config.toml
arch = "resmlp"
model = "image classifier"
dataset = "renderings of 100 made-up gadgets, each built of a few solids, in any pose"
train_examples = 48750
image_size = 24
crop_scale_min = 1
horizontal_flip = false
targets = ["main colour"]
num_classes = 12
norm = "layernorm"
norm_position = "pre"
hidden_act = "star_relu"
mlp_ratio = 4
parallel_block = false
inner_norm = false
patch_size = [4, 4]
conv_stem = false
layers = 8
width = 192
label_smoothing = 0.1
loss = "cross_entropy"
init = "small_normal"
residual_init = "none"
optimizer = "adamw"
learning_rate = 0.0017
beta1 = 0.9
beta2 = 0.95
eps = 1e-06
max_grad_norm = 3.0
max_steps = 14200
batch_size = 512
epochs = 149.1
lr_schedule = "linear"
final_lr_fraction = 0
warmup_steps = 420
weight_decay = 0.1
Rows from block 4 of a small image classifier, named by matrix and row number. Rows with one number belong to one neuron. Each number is 128 + 24 x the weight over its row's rms, rounded and kept within 0 to 255. All counts start at 0.
After each neuron's rows are labels from the 100 images, of 14848, where the neuron reaches its highest value: "top examples" is what is common among them. Only what is clearly more common there than usual is listed. The data: renderings of 100 made-up gadgets, each built of a few solids, in any pose. In brackets: how many of the 100, against the usual share in percent.
# fc1: MLP up (model.blocks.4.mlp.fc1.weight, 768x192), inputs 0-95
# fc2: MLP down (model.blocks.4.mlp.fc2.weight, 192x768, transposed), outputs 0-95

fc1.565 [119  92 121 140 133 137 138 136 133 112 190 115 127 112  82 144 131 147 119 164 144 106 108 148 101 120 101 125 154 135  95 148 159 112 132 134 159 123 106 107 159 112  92 146 151 101 101 125 112 136 162 136 123 124 120 127 103 136 109 121 102 103 162 115  57 117 115  75  99 142 125 115 133 146 149 133 119 129 110 128 130 152 167 103 180 106 107 114 118 157 122  64 121 111 146 130]
fc2.565 [140 134 177 132 162 189 132 137 169 115 177 146  73 114 143 166 102 163 158 163 150 139 125  94 132 107  96 117  86 127 118 126 126  99 137 127 142 132 136  87 107 110 143  95 112 120 158 170 142 146 150 147  95 101 154 117 134 133 136 120 145  87 126 122  92 109 136 105 129 135 118 116 147 139 120 157 123 107 135 108 140 105 110 137 150 143 120  96 101 118 114 114 130 160 150 152]
top examples: pink (28 vs 8.4)

fc1.157 [112 155 121 102  98 140 154 161 128  91 119 105 131 168 161  94 160 129 136 162 135 139 117 118 108 124 124 136  74  82 207 134 151 108 160 142 107 114 120 159 119 148 135 151  78 106 158 139 127 127 118 102 128 174 124 156 143 170 119 119 104 108 139 117 141 110 128 116 145 144 158 138 131 122 112 121  74 137 148 133 114 145 110 123 155 138 126 121 122 112 109 148 102 129 127 122]
fc2.157 [173 145 131 131 123 135 155 130 112 120 144 117 121 141  97 159 141 123 124 121 136 145 173 110 148  66 124 106 103 138 110 127 122 172 106 129 141 182 136  43 154 103 110 131 152 104 154 119 120 101 117 162 114 120 161 110 133 200 103 128 154 127 130  80 145  67 125 137 116  93 107 137 111 119 124 184 108 149 151 156  83  98 136 163 168 144 145 134 142 127 128 145 101 129 122 151]
top examples: blue (47 vs 7.9)

fc1.420 [ 99 117 144 114 138 142 127 122 132 123 100 103 131 123 148 120 112 129 158 130 149  90 131 111 121  77 158  80 123 161 108 114 125 147 132 164 137 119 106 118 138 142 108  85 112 103 107 173 105 135 131 128 105 130 148 104 148 120 153  94 167 175 126 157 100 130 107 130 164 153 152 131 138  94 104 104 169 123 154 150 133 101  94 134 118 137 103 129 121 142 147 145  96  92 112 149]
fc2.420 [ 78 138 123 136 112 120 121 108  90 135 134 117 164  85 152 123 113 103 157  91 139 130  83 122  88 144 101 175 126 150  97 156 130 149 156 141 175 116 141 124 124 143 116 170  99  82 159  90 158 108  93 143 136 113 139 158  97 139 168 165 118 156  89 146 136  97 134 149 150 123 138 135  87 125 128 121 104 164 134 100 150  81 180 164 124  97 166 117 111 119 127 157 101 143 100 122]
top examples: green (27 vs 8.4)

fc1.512 [109 131 144 107 118 101  80 105 122 132 129  83 147 120 165 119 139 126 162 118 161 132 133 174  67  94 139 159 109 134 152 138 108 104 130 155 148  89 103 171 155  95 138 142 164 145 107 109 103 106  99 142 135 163 154 119 186  98 120 135 149 156 131 136 120 152 172 159 141 153 131 173 136 152  76 107 161  91 113 131 158 126 157 153 146 170 148 108 111 112 141  99 150 136 141 152]
fc2.512 [120 131  90 146 123 116 104 120  91 124 118 119 136 187 127  98 136 121 150 100 120 139 153 132 150 136 159 141 156 138 115 145  96 134 142 141 123 121 128 172 108 157 114 144 134 156 118 135 148 128 118 119 144 172 110 136  91  95 123 139 117 140 120 142 116 115  63 114 170 134 133 107 129  87  81  92  93 110 115 141 145 158 136 115 113 133 125 145 182 147 145 102 123 132 114 138]
top examples: yellow (37 vs 8.6)

fc1.303 [146 151 155 115 128 162 155 152 124 135 110 176 111 111 138 134 154 151 175 159 102 103 128 110 102 142 163 154 108 130  97 136 101 110 138  98 152 149 140 101 125 129 133 134 127 116  84 133 125 157 120  78 111 148 113 132 133  85 156 138 132 102  99 116 113 103 110 130 112 113 108 195  82 147 134 134 141 147 141 104 129 119 178  94 133 150 183 147 108 171 125 128 127 110 114 112]
fc2.303 [109 159 139 115 117 116  68 170 126 135  98 150 140  95 121 112 111 136 144  98  85 136 110 109 121 136 110 124 137 125 137 107 150 123 142 151 107  76 146 171  92 143 126 168 137 182 166 130 146 129 157 105 159 168 116 151  95  85 109 139  97 133 124 132 120 138 157 103 149 118 132 122 142 125 101 122 149 142 120 109 125 107 109 117  44 116 160 108 162  94 136  95 104 127 121 129]
top examples: purple (30 vs 8)

fc1.89 [107 105 133 142  86 101 120 115  99 153 168 126 111 136  86 134 123 170 101 158 117 143 114 113 118 131 105 148  92 107 162 150 151 123 145 131 134 143 115 111 146  87 126 129 161 123  89 110 118 151 182 149 120 130 121 136 117 153 114 108 162  91 131  95 122 138 161  79 129 119 143  88 115 126 134 165  98 129 144 118 123 140 135 180 152 148 138 114 123 167 154  87 152 154 144 103]
fc2.89 [121  95 187 152 174 106 119 144 161 121 129 142 108  80 114 148 121 115 179  90 135 148 139 131 151 135  94 109 135 148  82 161 134 134 121  94 154 136 126 112 105 139 133  79  98 115 155 130 122 163 122 155 123 108 145 123 141 136 125 124  93 113 131 128 102 132 148 126 161 119  79 109 132 164 141 150 149 115  98  62 117 111 135 142 136 103  79 106 102  76 136 144 147 159 120 140]
top examples: pink (26 vs 8.4)

fc1.598 [133 124 177 101 110  45 101 151 145 130 117  84  97 111 165 146 155 113 106 116 170  99 137 175 108 173 136 102 160  70 140 139 152 128 173 148 134 100 139 138 103 117 159 117 112 117 119  93 116 133 118 158 147 144 110 138 142 151  99 125  98 172 146 137 145 178 135 144 110 142 150 100 131 162 114 141 105 107 130 139 163 160 143 112 164 137 135 106 128 100 135 133 119  64 129 126]
fc2.598 [190 172  96  85 128 122 158  93 125  89 169 147 156  92 131 120 119 152 157 163 117  72 122 145 130 111 145 148 100  98 132 111 121 112 140 128 135 158  85 130 117 149  97 152 146 140 162 128 134 135 127 120 124 133 148 126 167 121 148 125 146 141 104  95 141 126 139 106 100 147 133 140 114 166 113  87 139 119 124 165  79 142 110 155 113 117 140 149 127 129 126 115 145  83 146 121]
top examples: blue (31 vs 7.9)

fc1.53 [148 143 139 176 135 126 118 138 116  80 113 109 135 128 141 104 149 141 148 130 133 145 123 106 132 142 167  58 100 110 164 144 126 168  78 117 144 112 104 124 157 111 135 145 122 170 121 139 163 139 154 104 115 164  98 147  95 100 145  68 179 158 153 108 119 123 118  94 143 123 108 134  90 130 130 151 140  59 117 129 115 147 139 135 111 152 200 118 153 149 161 142 139  82 111 145]
fc2.53 [106 122 158 142 138  78  82 106 160 168  97 148 109 167 162  94 104 116 123 108 137 106 122 118  94 143  70 107 127 166  86 101 132 118 117 170 154 139 130 148 133  86 147 145 121 128  91 137 168 112 131  99 139 142 107 103 129 146 109 124  80  98 125 139 110 173 133 159 122 134 145 119 145 118 134 149 105 132 136 113  84 120 150  96 146 111 106 149 143 135 160 169 109 135 128 138]
top examples: purple (34 vs 8)

fc1.394 [112 104 125 106 128 134  90 125 125 122 144 101  79  94  96 130 144 159 152 105 104  94 155 117 109 139 103 169 151  87 140 111  92 155 120 151 121  91 135 129 119 164 128 145 109 127 102 116 146 101  99 134 100 118 168 114 119 135 149 153 123 137 145 126 122 118 153 131 116 129 159 110 145 140 133 154 142 168 171 116 136 142  93 132 156 135 187 141 127 149  91 102  79  98 146 120]
fc2.394 [120 155 158 164 126 122 124 116  96 100  84 133 135 104 125 130 133 103 129 150 128 161 106 145 119 170 157 120 145 154 104 139 137 144 157  97 166  93 135 114 178 121 138 150 147 135  94  95 141 132 115 127 162 106 134 148  95  97 148 123 155 161 115 151  68 106 149 144 169 127 139  68 106 136 130 110 136 115  99  95 166 109 140 101  49 132 143 185 128 135  96 137 125 116 104 106]
top examples: teal (27 vs 8.3)

fc1.602 [ 88 145 179 148 115 110 101 135 107 138 110 104 133 110 118 135 114 120 148 139 158 164 138 113 134  88 156 109  90 143 117 155 147 124  91 167 111 117 158 109 153  94 120 157 123 119 123 118 120 104 122 133 120  83 209 106 108 100 126 170 176 155 118 148  95  97 157 117 127 161 115 149 147 107 127  97 116 130 162 214 134 115 104  97 121 142 152 143 123 105 123 115 148 161 156 143]
fc2.602 [138  89 123 138  99  83  89 129 116 159  86 169 127 124 116  95  74 111 129 106 114 125 124  98 122 123 102 126 136 146 136 124 127 153 157 137 135 132 137 136  92 142 136 157 136 124 135 115 149 107 115 128 132 127 103 121 123 145 126 144 137 175 125 106 157 157  81 108 143 132 112 145 103 133 111 146 121 163 104 132 133 153 128 127 153 144 124 107 167 112 134 114 119 157  78  97]
top examples: teal (40 vs 8.3)

fc1.295 [144 135 175 127  89 129 107 106 103 127 101 139 157 142 119  82 126 113 122 134 209 134 119 128 134 136  82 116  83 128 102 144  91 118 117 137 152 141 122 118 108 141  91 173 114 150 121 147 116 130 140 164  96 129 133 112 118 113 138 104 124  66 120 125 144 152 173  99 157 113 156 143 130  82 137  85 133  95 103 156 131 149 158 163 133 141  96 141  97 135 118 134 132 176 147 138]
fc2.295 [106 110 108 107 133 130 150 146 111 179 166 155 104 163 148 117 156 141 119 171  76 115 127 117  92 139 144 144 154 107 105 129 156 150  55 142 134 118 144 125 147 143 189 131 124  95 138 142 183 115 105 122 130 150 138 126 137 169 167 162 101  99 117  82 125 127  99  89 105 136 119 150 111 142 100 144 148 181 147 134 152 128 111 138 155 146 144 142 140 125 121 116  87 114 104 137]
top examples: yellow (32 vs 8.6)

fc1.117 [142 153 140 157 126 144 133  69  82  98 128 119 109 107  84 168 104 149 141 124 116 146 110 178 151  84  99 119 111 159 141 162 152 126 104 103 150 107 149 110 132 117 104 142 137 123 114 157 128 136 123  96 133 128 167 138 142 110 101 133 125 132 134 108 105 102 143 147 148 121 136 106 106 125 104 116 112  82  84 164 150 117 153 122 118 129 110 172 171 150 128 101 123 141 121 122]
fc2.117 [ 66 124 180  86 136  91 119 164 148 133 126 136 114 161 133 127 106 102 130 110 123 151 149 128 128 130 104 121 120 117 127 155 136 135 104 137  99 118  75 164 140 123 156 104 103 123 151 155 177 135 106 114 109 123 103 102 142 130 107 127  92 108 168 144 124 140 122 108 109 114  97 132 138 185 106 117 126 138 131  84  89 162  98 111 169 114  92 118 119 123 146 154  94 115  87 148]
top examples: brown (26 vs 8.2)

fc1.478 [119 100 159 147 135  88 158 128 143 103 108 104  92 115 132 175 130  92 164 144 133 108 158 121 115 130 148  97  87 141  97  95  96 114 155 147 133 132 137 101 105 166 161 113 133 157 100 135  89 143 165 126 135 131 123 118 130 128  95 124 124 142 143 145  95 165 160 139 119 134 148 128 140 110 140 109 131 110 130 102 107 167  98 145 144 127 133 164 108 152 115 126 142 101  79 119]
fc2.478 [126 150 111 117 121 140 169 136 143 118 129 105 140 122 150 134 116 124 144 150  90  77 134 120 137 156 131 154  91 124 110 119 146 119 131 188 144 116 139 123 111 131  80 114 121 112 160 143 142 136  91 136 130 139 105 111 185 110 167 167  95 142 120 109 163 176 118  90 113 120 108 135 150 144 127  99 121 142 145  87 140 137 117 112 123 132  78 104 126  79 100 155 177 128 138 187]
top examples: blue (25 vs 7.9)

fc1.274 [147 150 153 138 126 123 140 113 118 106 119 121 141 104 103  99  91 127 170 156 133 134 132 162 159 130 146 103 121 165 137 100 116 133 114 124  98  71 125  96 112 140 146 126 111  86 125 118  98 154  98 111  90 146 111 168  96 138 130 141 167 119  84 144  83  95 177  79 168 129 125 132 138 168 122 148 144  79 127 102 105 163 116 122 116 148 111 147 107 136  83 109 156 135 103 124]
fc2.274 [102 118  66 130 101 130 133 109 104 153  98 140 164 124 140 123 122 164 113  98 133 129 152 141 124 147 148 150 136 141 126 154 127 133 105 126 134 118  86 154 102 148 139 160 108 119 131 119 147  94 106 131 137 151  87 128 144 109 127 133  73 148 139 151 178 170 118 120 130  97 125 160 125 112 127  83  98  93 150 128 123 136 118  75 127 113 101 169 142 120 129 169 110 138 133 153]
top examples: blue (30 vs 7.9)

fc1.754 [165 122 108 125 120 144 123  99 100 149 149 109  93 100 105 102  87 162 171 105 122 124 102 131 110 128 123 112 128 120 109 154 149 129  96 162 131 137 101 119 141  88 114 127 131 150 122  87 100 141 140  87 125 157 120 134 176  93 148 114 117 146  87 157  82 101 114 123 161 121 118 103 106 143 126  84 131 161  80 156 136 147 123 136 109 109 115 177  99 125 129 124 153 113  89 144]
fc2.754 [147 118 118 165 147 126 129 107 161 139 136 140 112 159 150 138 110 160 136 148 114 124 125 103 108 135  91  91 111 130 143 106 162 114 115 187 138 144 164  90  96  93 128 119 124 122 135 155 151 117 137 146 119 149 117 113 168 164 153 143 105  92 137  84 170 154  92 113  86 156 144 194 125 108 109 176 105 137 144 168 148 133 100 139 135 129 101 122 133 156 159 103 126 177 121 128]
top examples: pink (29 vs 8.4)

fc1.636 [ 91 138 151 143 116  85 139 164 143 126 146 132 117 141 142 116 120 114 150  92 119  75 173 155 119 121 130 123 144 122 124  96  67 124 131 149 126 145 171 115 140 135 139 146 127  95 104 131 150 116 104 111 114 128 144 121 143 127 156 176 165 121 112 109 185 136 139 142 100 119 129 113 150 110 149  90 128 112 123 153  95 123 130 125 121 156 151 124 138 181 101 108  96 140 155 146]
fc2.636 [ 98 120 151 127 100  85  94 140 118 131 133 133 132 114 119 122 114 111 120  93  89 149 134  96  84 154 131 107 151 109 173 103 137 160 149 125 119 148 137  74 126 125 119 143 121 126 114 133 191 158 144 122 132 125 117 111  92 113  83 125 173 145 173 148 143 152 100 116 129 130  76 138 106 118 138 144 114 136  80 122 124 134 124 134 133  95 137  71 129 111 179 109  89 151 102 126]
top examples: teal (25 vs 8.3)

fc1.605 [ 96 122  86 113 114 130 112 129 120 174 122 140 183 121 145 108 156 114  72 101 145 126 138 109 158  90 144 118 102 145 144  99 103 107 145 143 114 109 160 107 101 146 146 148 105 172 104 140 123 111  87 167 129 154 124 143 105  99 121 151 114 152 111 141 137 120 143 140 109  97 153 126 114 135 153 112 154 119 125 160 119  71 144 160 139 164 147 141 107 151 109 130 168 147 154 120]
fc2.605 [ 86 153 134 111 100 118 193 139 103 115 186 119 140 138 157 166 124 138 123 112 121  89 144 125 120 122 144 102 128 122 120 124 136 159 114 133  97 109 114 143 110 118 129  82 127  86 134 159 136 118 129 139 115 117 113 131 147 165 143 114 189 119 161 107 142 159 143 125 117 112 113 134 125 157 149 164 117  79 145 109  88 126 117 132 144 114 111 120 120 116 107 149 129 109 140 139]
top examples: blue (33 vs 7.9)

fc1.350 [118 118 133 152 107 144 131 125 127  73 122 138 131 126 131 163 122 149  77 123 154 125 157 132  99  78 181 123 109  98 159 138 120 134  98 154  76 103 157 164 102  96 111 119 110 165  80 135  92  92 143 120 156 107 161 146 136 120  68  83 173 128 152 104 113 140 124 145 129 126 141 124 126 146 166 124 164 141 148 130 135 145 126 166  84 144 170 121 150 137 155 130  78 119 120 103]
fc2.350 [105 134 131 132 152  90 128 151 163 140  75 126 130 167  94 128 137 116 132  97 118  85 116 113 144 125 107 123 146 123 103 190 129 124 155 128 129 121 143 135  83 150 113  97  90 139 132 144 112 135 109 172 118 167 119 148 115 111 103 153 117 122 131 121 134 120 108 116 139 153 122 171 151 106 124 138 109 109 126 136 138 135 128 122 113 151 118 110 160 149 148 128 108 188 120 107]
top examples: yellow (57 vs 8.6)

fc1.353 [ 94 101 123 145 130 133 103 119 176 127 105 136 112 117 147 125 140 122 122 143 124 113 134 159 101  88 143 124 154 124 150 199 148 100 134 129 149 139 138 106 145 129 132 137 173 153 129 111  90 120 134 177 115 163 140  93 114 146 104 112 143 168 131 150 146 131 120 130 131 140 137  82 150  86  93  73 102 104 145 122 144 142 123 155 165 134 112 106 119 144 133  85 129 129 145 101]
fc2.353 [141 183 133  95 104 153 117 118 143 116 153 120  91 113 133 108 119  97 113 142 121 141 109 111 180 163 136 137 128  98 122 117  88 139 164 124 105  74 148 146 114 123 124 128 103 133 122 149 123 146 143 158 152 121 132 150 107 124 120 129 122 123  95 147  98  65 150 140 171 135 147 112 147 124 114 144 189 141 128  77 141 118 150 176 106 116 142 133 133 132 113 102 153 166  82 161]
top examples: teal (28 vs 8.3)

fc1.263 [135 169 171 177 142 117 100 102 135 105 154 115 117 116  88 128 137 177 128  92 165 132 100 112 154 139 101 136 113 135 150 113  97 137 130 133 154 114  98 116 152 162  94 155 120 167 105 111 134 126 146  96 126 148 146 157 119 139 164 103 137 109 115 138 130 140 113 121 176 155 115 147 144 143  71 100  90 156 135 137 109 120 116 146 147 144 130 144 128 127 135 104 104 129 112 167]
fc2.263 [150 122 151 152  87 104  88 124 156 117 145 108 148 105 152 114 131  93 105 122 167  94 124  88 109 163 131 103 111 114 112 114 172  96 145 159 151 170 119  90 147 130 158 123 112  75 170 120 165 123  86 120 118 118 134  98 113 147 127 148 134 108 113 140 118 153 185 121 129 133  99 166 170 126 172 136 117 108 121  84 104 120 122 137 134  88  73 119 131 130 137 153 123  95 144 100]
top examples: green (26 vs 8.4)

fc1.189 [130 146 137 143 141 134 109 130  97 109 155 144  96 156 154  91 126 176 113 149 124 140 119 116 158 152 123  95 103  79 133 127 127 116  95 158 102  97 158 141  92  82 153 106 154 147 111 135  76 139 104  72 153 160 103 171 116 165 128 132 139 144 123 118 132 172 127  89 153 163 129 121 156 143 152 169 142 127 150 123 137 110 171 143 109 123  88 114 112 132 123 133 132  88 100  93]
fc2.189 [101 122 124 120 112 117 140 138 110 130 134  90 177 106 135 143 121 104 111  90 144 104 162 127 128 144 147 169 124 138 127 126 137 162 124 107 116 120  90 136 118 125 112 110 163 118 108 113 113 114 103 127 146  98 126 126 131 106 108 123 146 144 151 151 122 146 180 159 152 126 108  83 124 129 130 117  76 133 121  87  58 146 133  86 145  88 141 132 138  85  99 163 123 134 133 115]
top examples: purple (52 vs 8)

fc1.585 [160 142 114 118 129 171 135 113 108 151 143 109  97  62 129 103 156 133 141 135 110 155 152 132 163 157 116  88  96 117 153 150 152 110 117 127 109 119 115 146  81 147 155 102 151 135 109 142  97 172 143 146 123 126 122 137  99  89 128 102 115 149 129 127  96 139 144  94  80 152 136 145 121 124 110 110 153 108 138  58 128 118 111 139 133  89 134 138 123 137 105 117 123 174 129 126]
fc2.585 [101 102 109 115 101  80  44 160 150  91 136 119 131  96 122 108 109 111 113 113 152 145 104 146 122  96 103 134 119 104 133 100 160 156 141 107 138 131 125 158 133 136 102 146 100 127 152 108 112 134 113  91 118 136 122 161  76 120 102 145 142 148 153 162 117 154 134 135 141 188 157 136 125 108 109 116  97 128 123 133 150 128 144 128 135 113  99 141 129 105 166  90 125  92 126 100]
top examples: purple (25 vs 8)

fc1.27 [ 94  88 150 152 129 106 123 131 111 114 111 119 106 130 104 193 153 108 105 134 195 157 169 108  77 105 143 105 150 145 115 117 112 151  88 109 136 143 145 145 121 116 143  97 140 135 129 115  60 157 161 136 157  85 137 103 113 113  86 117 139 139 147 106  92 184 152 165 144  60  96 119 127 131 161 154 168 107 132 152 146  96 138 111 135 113 160 112  95 135 143  88 141 105 123  93]
fc2.27 [115 105 136 140 110 122 147 160 150 150 134 137 147 134 124 132 105 118 123 152  64  51 148 110 152 138 138 123 110 128  95 113 137 162  73 154 116  76 126 128 131 110 114 117 144  98 160 176 187 116 100 134 135 141 127  90 129 161 137 127 118 125 146 122 147 148  89 114 113 123 144 172 129 130 137 141 115 162 127 107 124 131 110  84 111 142 154 143 152  96  76 132  78 137 157 119]
top examples: brown (27 vs 8.2)

fc1.11 [172 155 139 121 135 161 115  85 110 123 140 184 145 152 121 112 122 129 161 151 137 147 111 144 125 131 153 133 178 128 148 144 140 125  81 121 151 107 132 120 103 112 134 132  95 137 110 161 105 150 155 122  91 144  93 144 150 102 123  83 122 119 111 165  93 134  83 140 130 140 121 129 121 183 130  68 119 133  88  91 157 146 139 133 154 133 144 126 133 118 109  84 134  95 106 132]
fc2.11 [127 161 137 150 168 134  78 145 171 116 142 127 116 121 114 128 139 147 140 137 110 138  80 103 104 113  79 103 107 118 124  85 134 113 128 164 116 143 200 108 138 135 132 117 137 153 150 134 132 157 146 115 138 155 138 138 106 113 129 136 145 120 131 132 146 114 138 108 116 134 124 161 138  86 109 151 116 144 141 136 149 122  92 167  85 134 122  83 113 156 136 114 109 156 118  79]
top examples: pink (43 vs 8.4)

fc1.669 [146  54 158 120  50 134 156 155 138  91 175 113 110 106 118 136 148 145 121 123 131 113 111 101 109 161 110 121 114 121 108  91 119 126 143 107 157 123 138 146 170 140 105 142 137 111 142 119 171 147 108  91 119 122 132 123 105 100 145 141 137 127 144 101 104 131 140 142  92 113 117  98 125 159 159  96 139 155 120 138 158 151 121 131 166 125 135  90 137  77 161 116 114 128 150 129]
fc2.669 [119 113 121 144 151 113 121 108 123 150  55 147 130 117  88 106 154 139 122 125 115 125 118 163 138 126 163 144 184 154 130 180 140 139 159 110 112 126 111 142 163 132 134 146 141 166  95  88 128 138 114 122 156 164 127 151 113 145 123 121 140 108 114 170  98 102 111 140 131 131 125  89 129 118 155 137  79  82 127 115 123  98 132  90 109 127 118 158 167 160 125  95 125 145 145 107]
top examples: red (25 vs 8.4)

fc1.315 [147 130  99 123  95 110  70 161 149 141 112 125 171 125 135 105 109 122  86 101 122 114 118 150 155 131 121 126 150 140 157 116 148 177 130 134 109 156 124 178 167 138 151 135 130 123 152 106 151  85  80 138 136 123 109  87 130 138 179 155 170 130 140 140  90 146 137 106 161 139  87 162  76 157  87 157 139 142 113 107 112 124 144 106 161 117 110 125 154  86 140  73 154 139 121 117]
fc2.315 [128 127 147 103 182 119 139 164 161 109 122 146  98 159 124 135 146 133 125 140 134 135 140 114 134 117 110 135 123 145 104 112 145  88 109 179 106 149 150 120 102 140  71  93 135 173 101 165 131 172 169 121 122 142 138 123 115 102 105 130 124 135 121 125 135 122 159 141 142  80 143 117 124 142 147 108 191 142 124 153 138 137 134 125 113 169 154  98 103 106 146 119 151  97 134 134]
top examples: pink (30 vs 8.4)

fc1.463 [146 127 129 109  88 162 156  92 123  87 138 136 140  90 105 101 127 116 138 154 133 165 105  92 124 124 128 115 107 165 141 109 143 148 119  97 154 157 120 125 126 127  94  97 123 153 123 116 108 143 113 135 146  97  86 146  94 115 112 114 145 120 117 145 136  94 133 149 124 169 109  98 114 103 117 156 123 113 123 127 164 166 130 173  95 115 116 159 148 145 175 130 157 167 138 113]
fc2.463 [100 103 136 141 111 130 131  67  94 111 134  93 166 131 118 155 121  91 147  44 136  97 155 108 110 141 131 152 164 100 110 170 116 170 153 109 130 152 162 107 135 135  94 107 159 116 150 119 133 134 113 137 155 117 137 101 111 102 139 146 114 189 113 126 149 147 106 130 163 115  85 141 118 106 136 118  96 128  81 127  85 157 147 111 136 119 126  99 156 108 105 167 132 165 141 115]
top examples: red (47 vs 8.4)

fc1.261 [141 131 131 150 141 129 131 112 132  56 108  91 114 121 117  77 108 129 148 154 173 131 138 142 126 133 156 114 121 126 154 126 121  98 121 108  83  95 157 103 134 138 143 149  56 108 114 122 104 128 119 131 103 134 123 165 128 143 116 161 182 154  77 115  84  93 129 107 129 131 121 166 145 118 116 124 114 139 151 139 111 169 108 125 129 158 124 140 113 154 131 137  92 147 136 146]
fc2.261 [109 160 111 128  57 114 125 102 124 140 119 132 174 106 127 140 115 109 133 133 113 144 133 112 126 151 143 127 184 160 131 121 121 128 100 131 169 121 152 111 169 108 126 183 158  92 144 137 159 108 154 129 179 135  93 134 110 154 119 130 115 134 113 139 149 111 124 108 113 120  88 106 118 145 127 111 124  60 124 134 128 121 128 144 117 110 184 170 140 134 146 127 105 157 127 141]
top examples: blue (31 vs 7.9)

fc1.167 [102 147 155 151 102 126 111 134 140 103 137 112 126 131 128 109 113  98 138 157 117 145 153 113 120 156 141 110 118 106 147 127 144  77 150 151 148 148 112 111 133 172 130  97  99 100 134 163 133 127 155 120 144 118  96 107  88 165 130 119 157 154 128 148 119 149 174 104 143 118 111 130 145 133 151 124  94 132 152 108  81 110 117 121 124  95 168 117 100 110 150 151 110 117 161  93]
fc2.167 [ 89 167 146 150 130 137 112 114 148 116 102 140 168  97 131 135 125 146 155 144  93 117 164 136 120 107 107 122 125 121 120 139 131 134  93 149  77 105 157 118  81 146 145 138 131 147 125 131 111 110 146 159 124 150  98 135 116 134 111 149 127 131 128  84 132 114 129 117 156 126 131 146 161 165 118 163 129  97 104 150 133  80 123 155  62 138 143 123 153 123  87 157 115 120 106 112]
top examples: yellow (26 vs 8.6)

fc1.665 [104 155  79 160 144 147 132 159 124 132 136 128 109 136 160 139 140 102 139 147 132 150 125 103 112 126 168 101 119 133 146 150 147 112  98 110 148 158 199 136 131  72 160 106 159 125 130 120 119  81  91 121 145  94 116 167 147 143  97  74 117 122 134 125 104 161 144 129 141 158  88 144 152 137  83 128 101  71  98 107 137 162 152 126 146 126 137 149 127 123 141  95 111  86 124 139]
fc2.665 [120 120 139 121 118 153 156 110 157  90 113 132 177  58 149 136 122 136 112 126 165  84 103 145 139 129 121 147 117 124  94  88  99 101 154 156  97 126 125 132 154  94 124 128 108 110 114 123  98 105 112 129 120 116 137  83 133 111 130 139 134 113 156 128 134 113 196 141 132 133 128 105 169 118 187 125 115 119 137 115  88  87 179 136 123  81 139 137 115 147 127 138 154 109 157 115]
top examples: purple (29 vs 8)

fc1.371 [127 125 121  80  85 107 146 153 147 148 149 131 113 168 106 156 156 127  81 123 147 105  80 138 134 130 137 139 135 107 104 151 166 142 116 111 137 139 119 156 195 148 105 123 112 109 154 114 107 164 134 130 123 167 115 158 144 130 117 115 143  86 153 119 104 107 153 153  97 104 161 134 127 143  89 148 111 162 144 159 171 110 108 129 140 103 106 110  77 189 131 124 146 127  90 159]
fc2.371 [116 135 148 172  85 148 109 109 181 157 109 109 147 101 130 104  93 103 149 142 127 168 136  83 106 137 103  72 149 163 151 138 146 122 140 144 137 167 170 107 134  59 141 142 122 112 114 141 140  93 114 123 132 132 127  81 132 164 133 107 140  87 124 155 154 146  88 123 100 130 121 117 143 136 150 152 113  38 124 106 116 114 133 137 114 143  98  97 150 135 133 147 141 126 160 142]
top examples: red (34 vs 8.4)

fc1.477 [104 122 145 134  96 106 147 167 127 139 168 140 158 109 111 118 114 107 104 183 137  94 119 130 159 114 138 133 122 157 140 115 151 135 153 150 174 140 131  95 161 125 133 142 134 103 118 119 140 101  90 122  97 137 155 113 107 155 117 132 153  95 128 121  78 166  98 151 149 172 126 176 112 137  67 150 136 115 116  98 140  96 157 111 164 139  97 116 133 137 114 138 119  84 105 117]
fc2.477 [157 156 164 113 139 134 147  97 178 155 126 149  89 139 161 111 115 132 125 205 132 131 126 116 149 121 126 104  79 136 134 126 107  82 134 176 131 118 128 115 139 123 129 114 117 154 117 162 130 153 150 136 144 125 103  93 157 133 131 117 157  83  98 115 117  92 131 128  52 125 113 139 156 173 155 124 145 105 121 132 127 112 147 172 126 136 136 117  86 115 119 164 118 162 151 159]
top examples: pink (27 vs 8.4)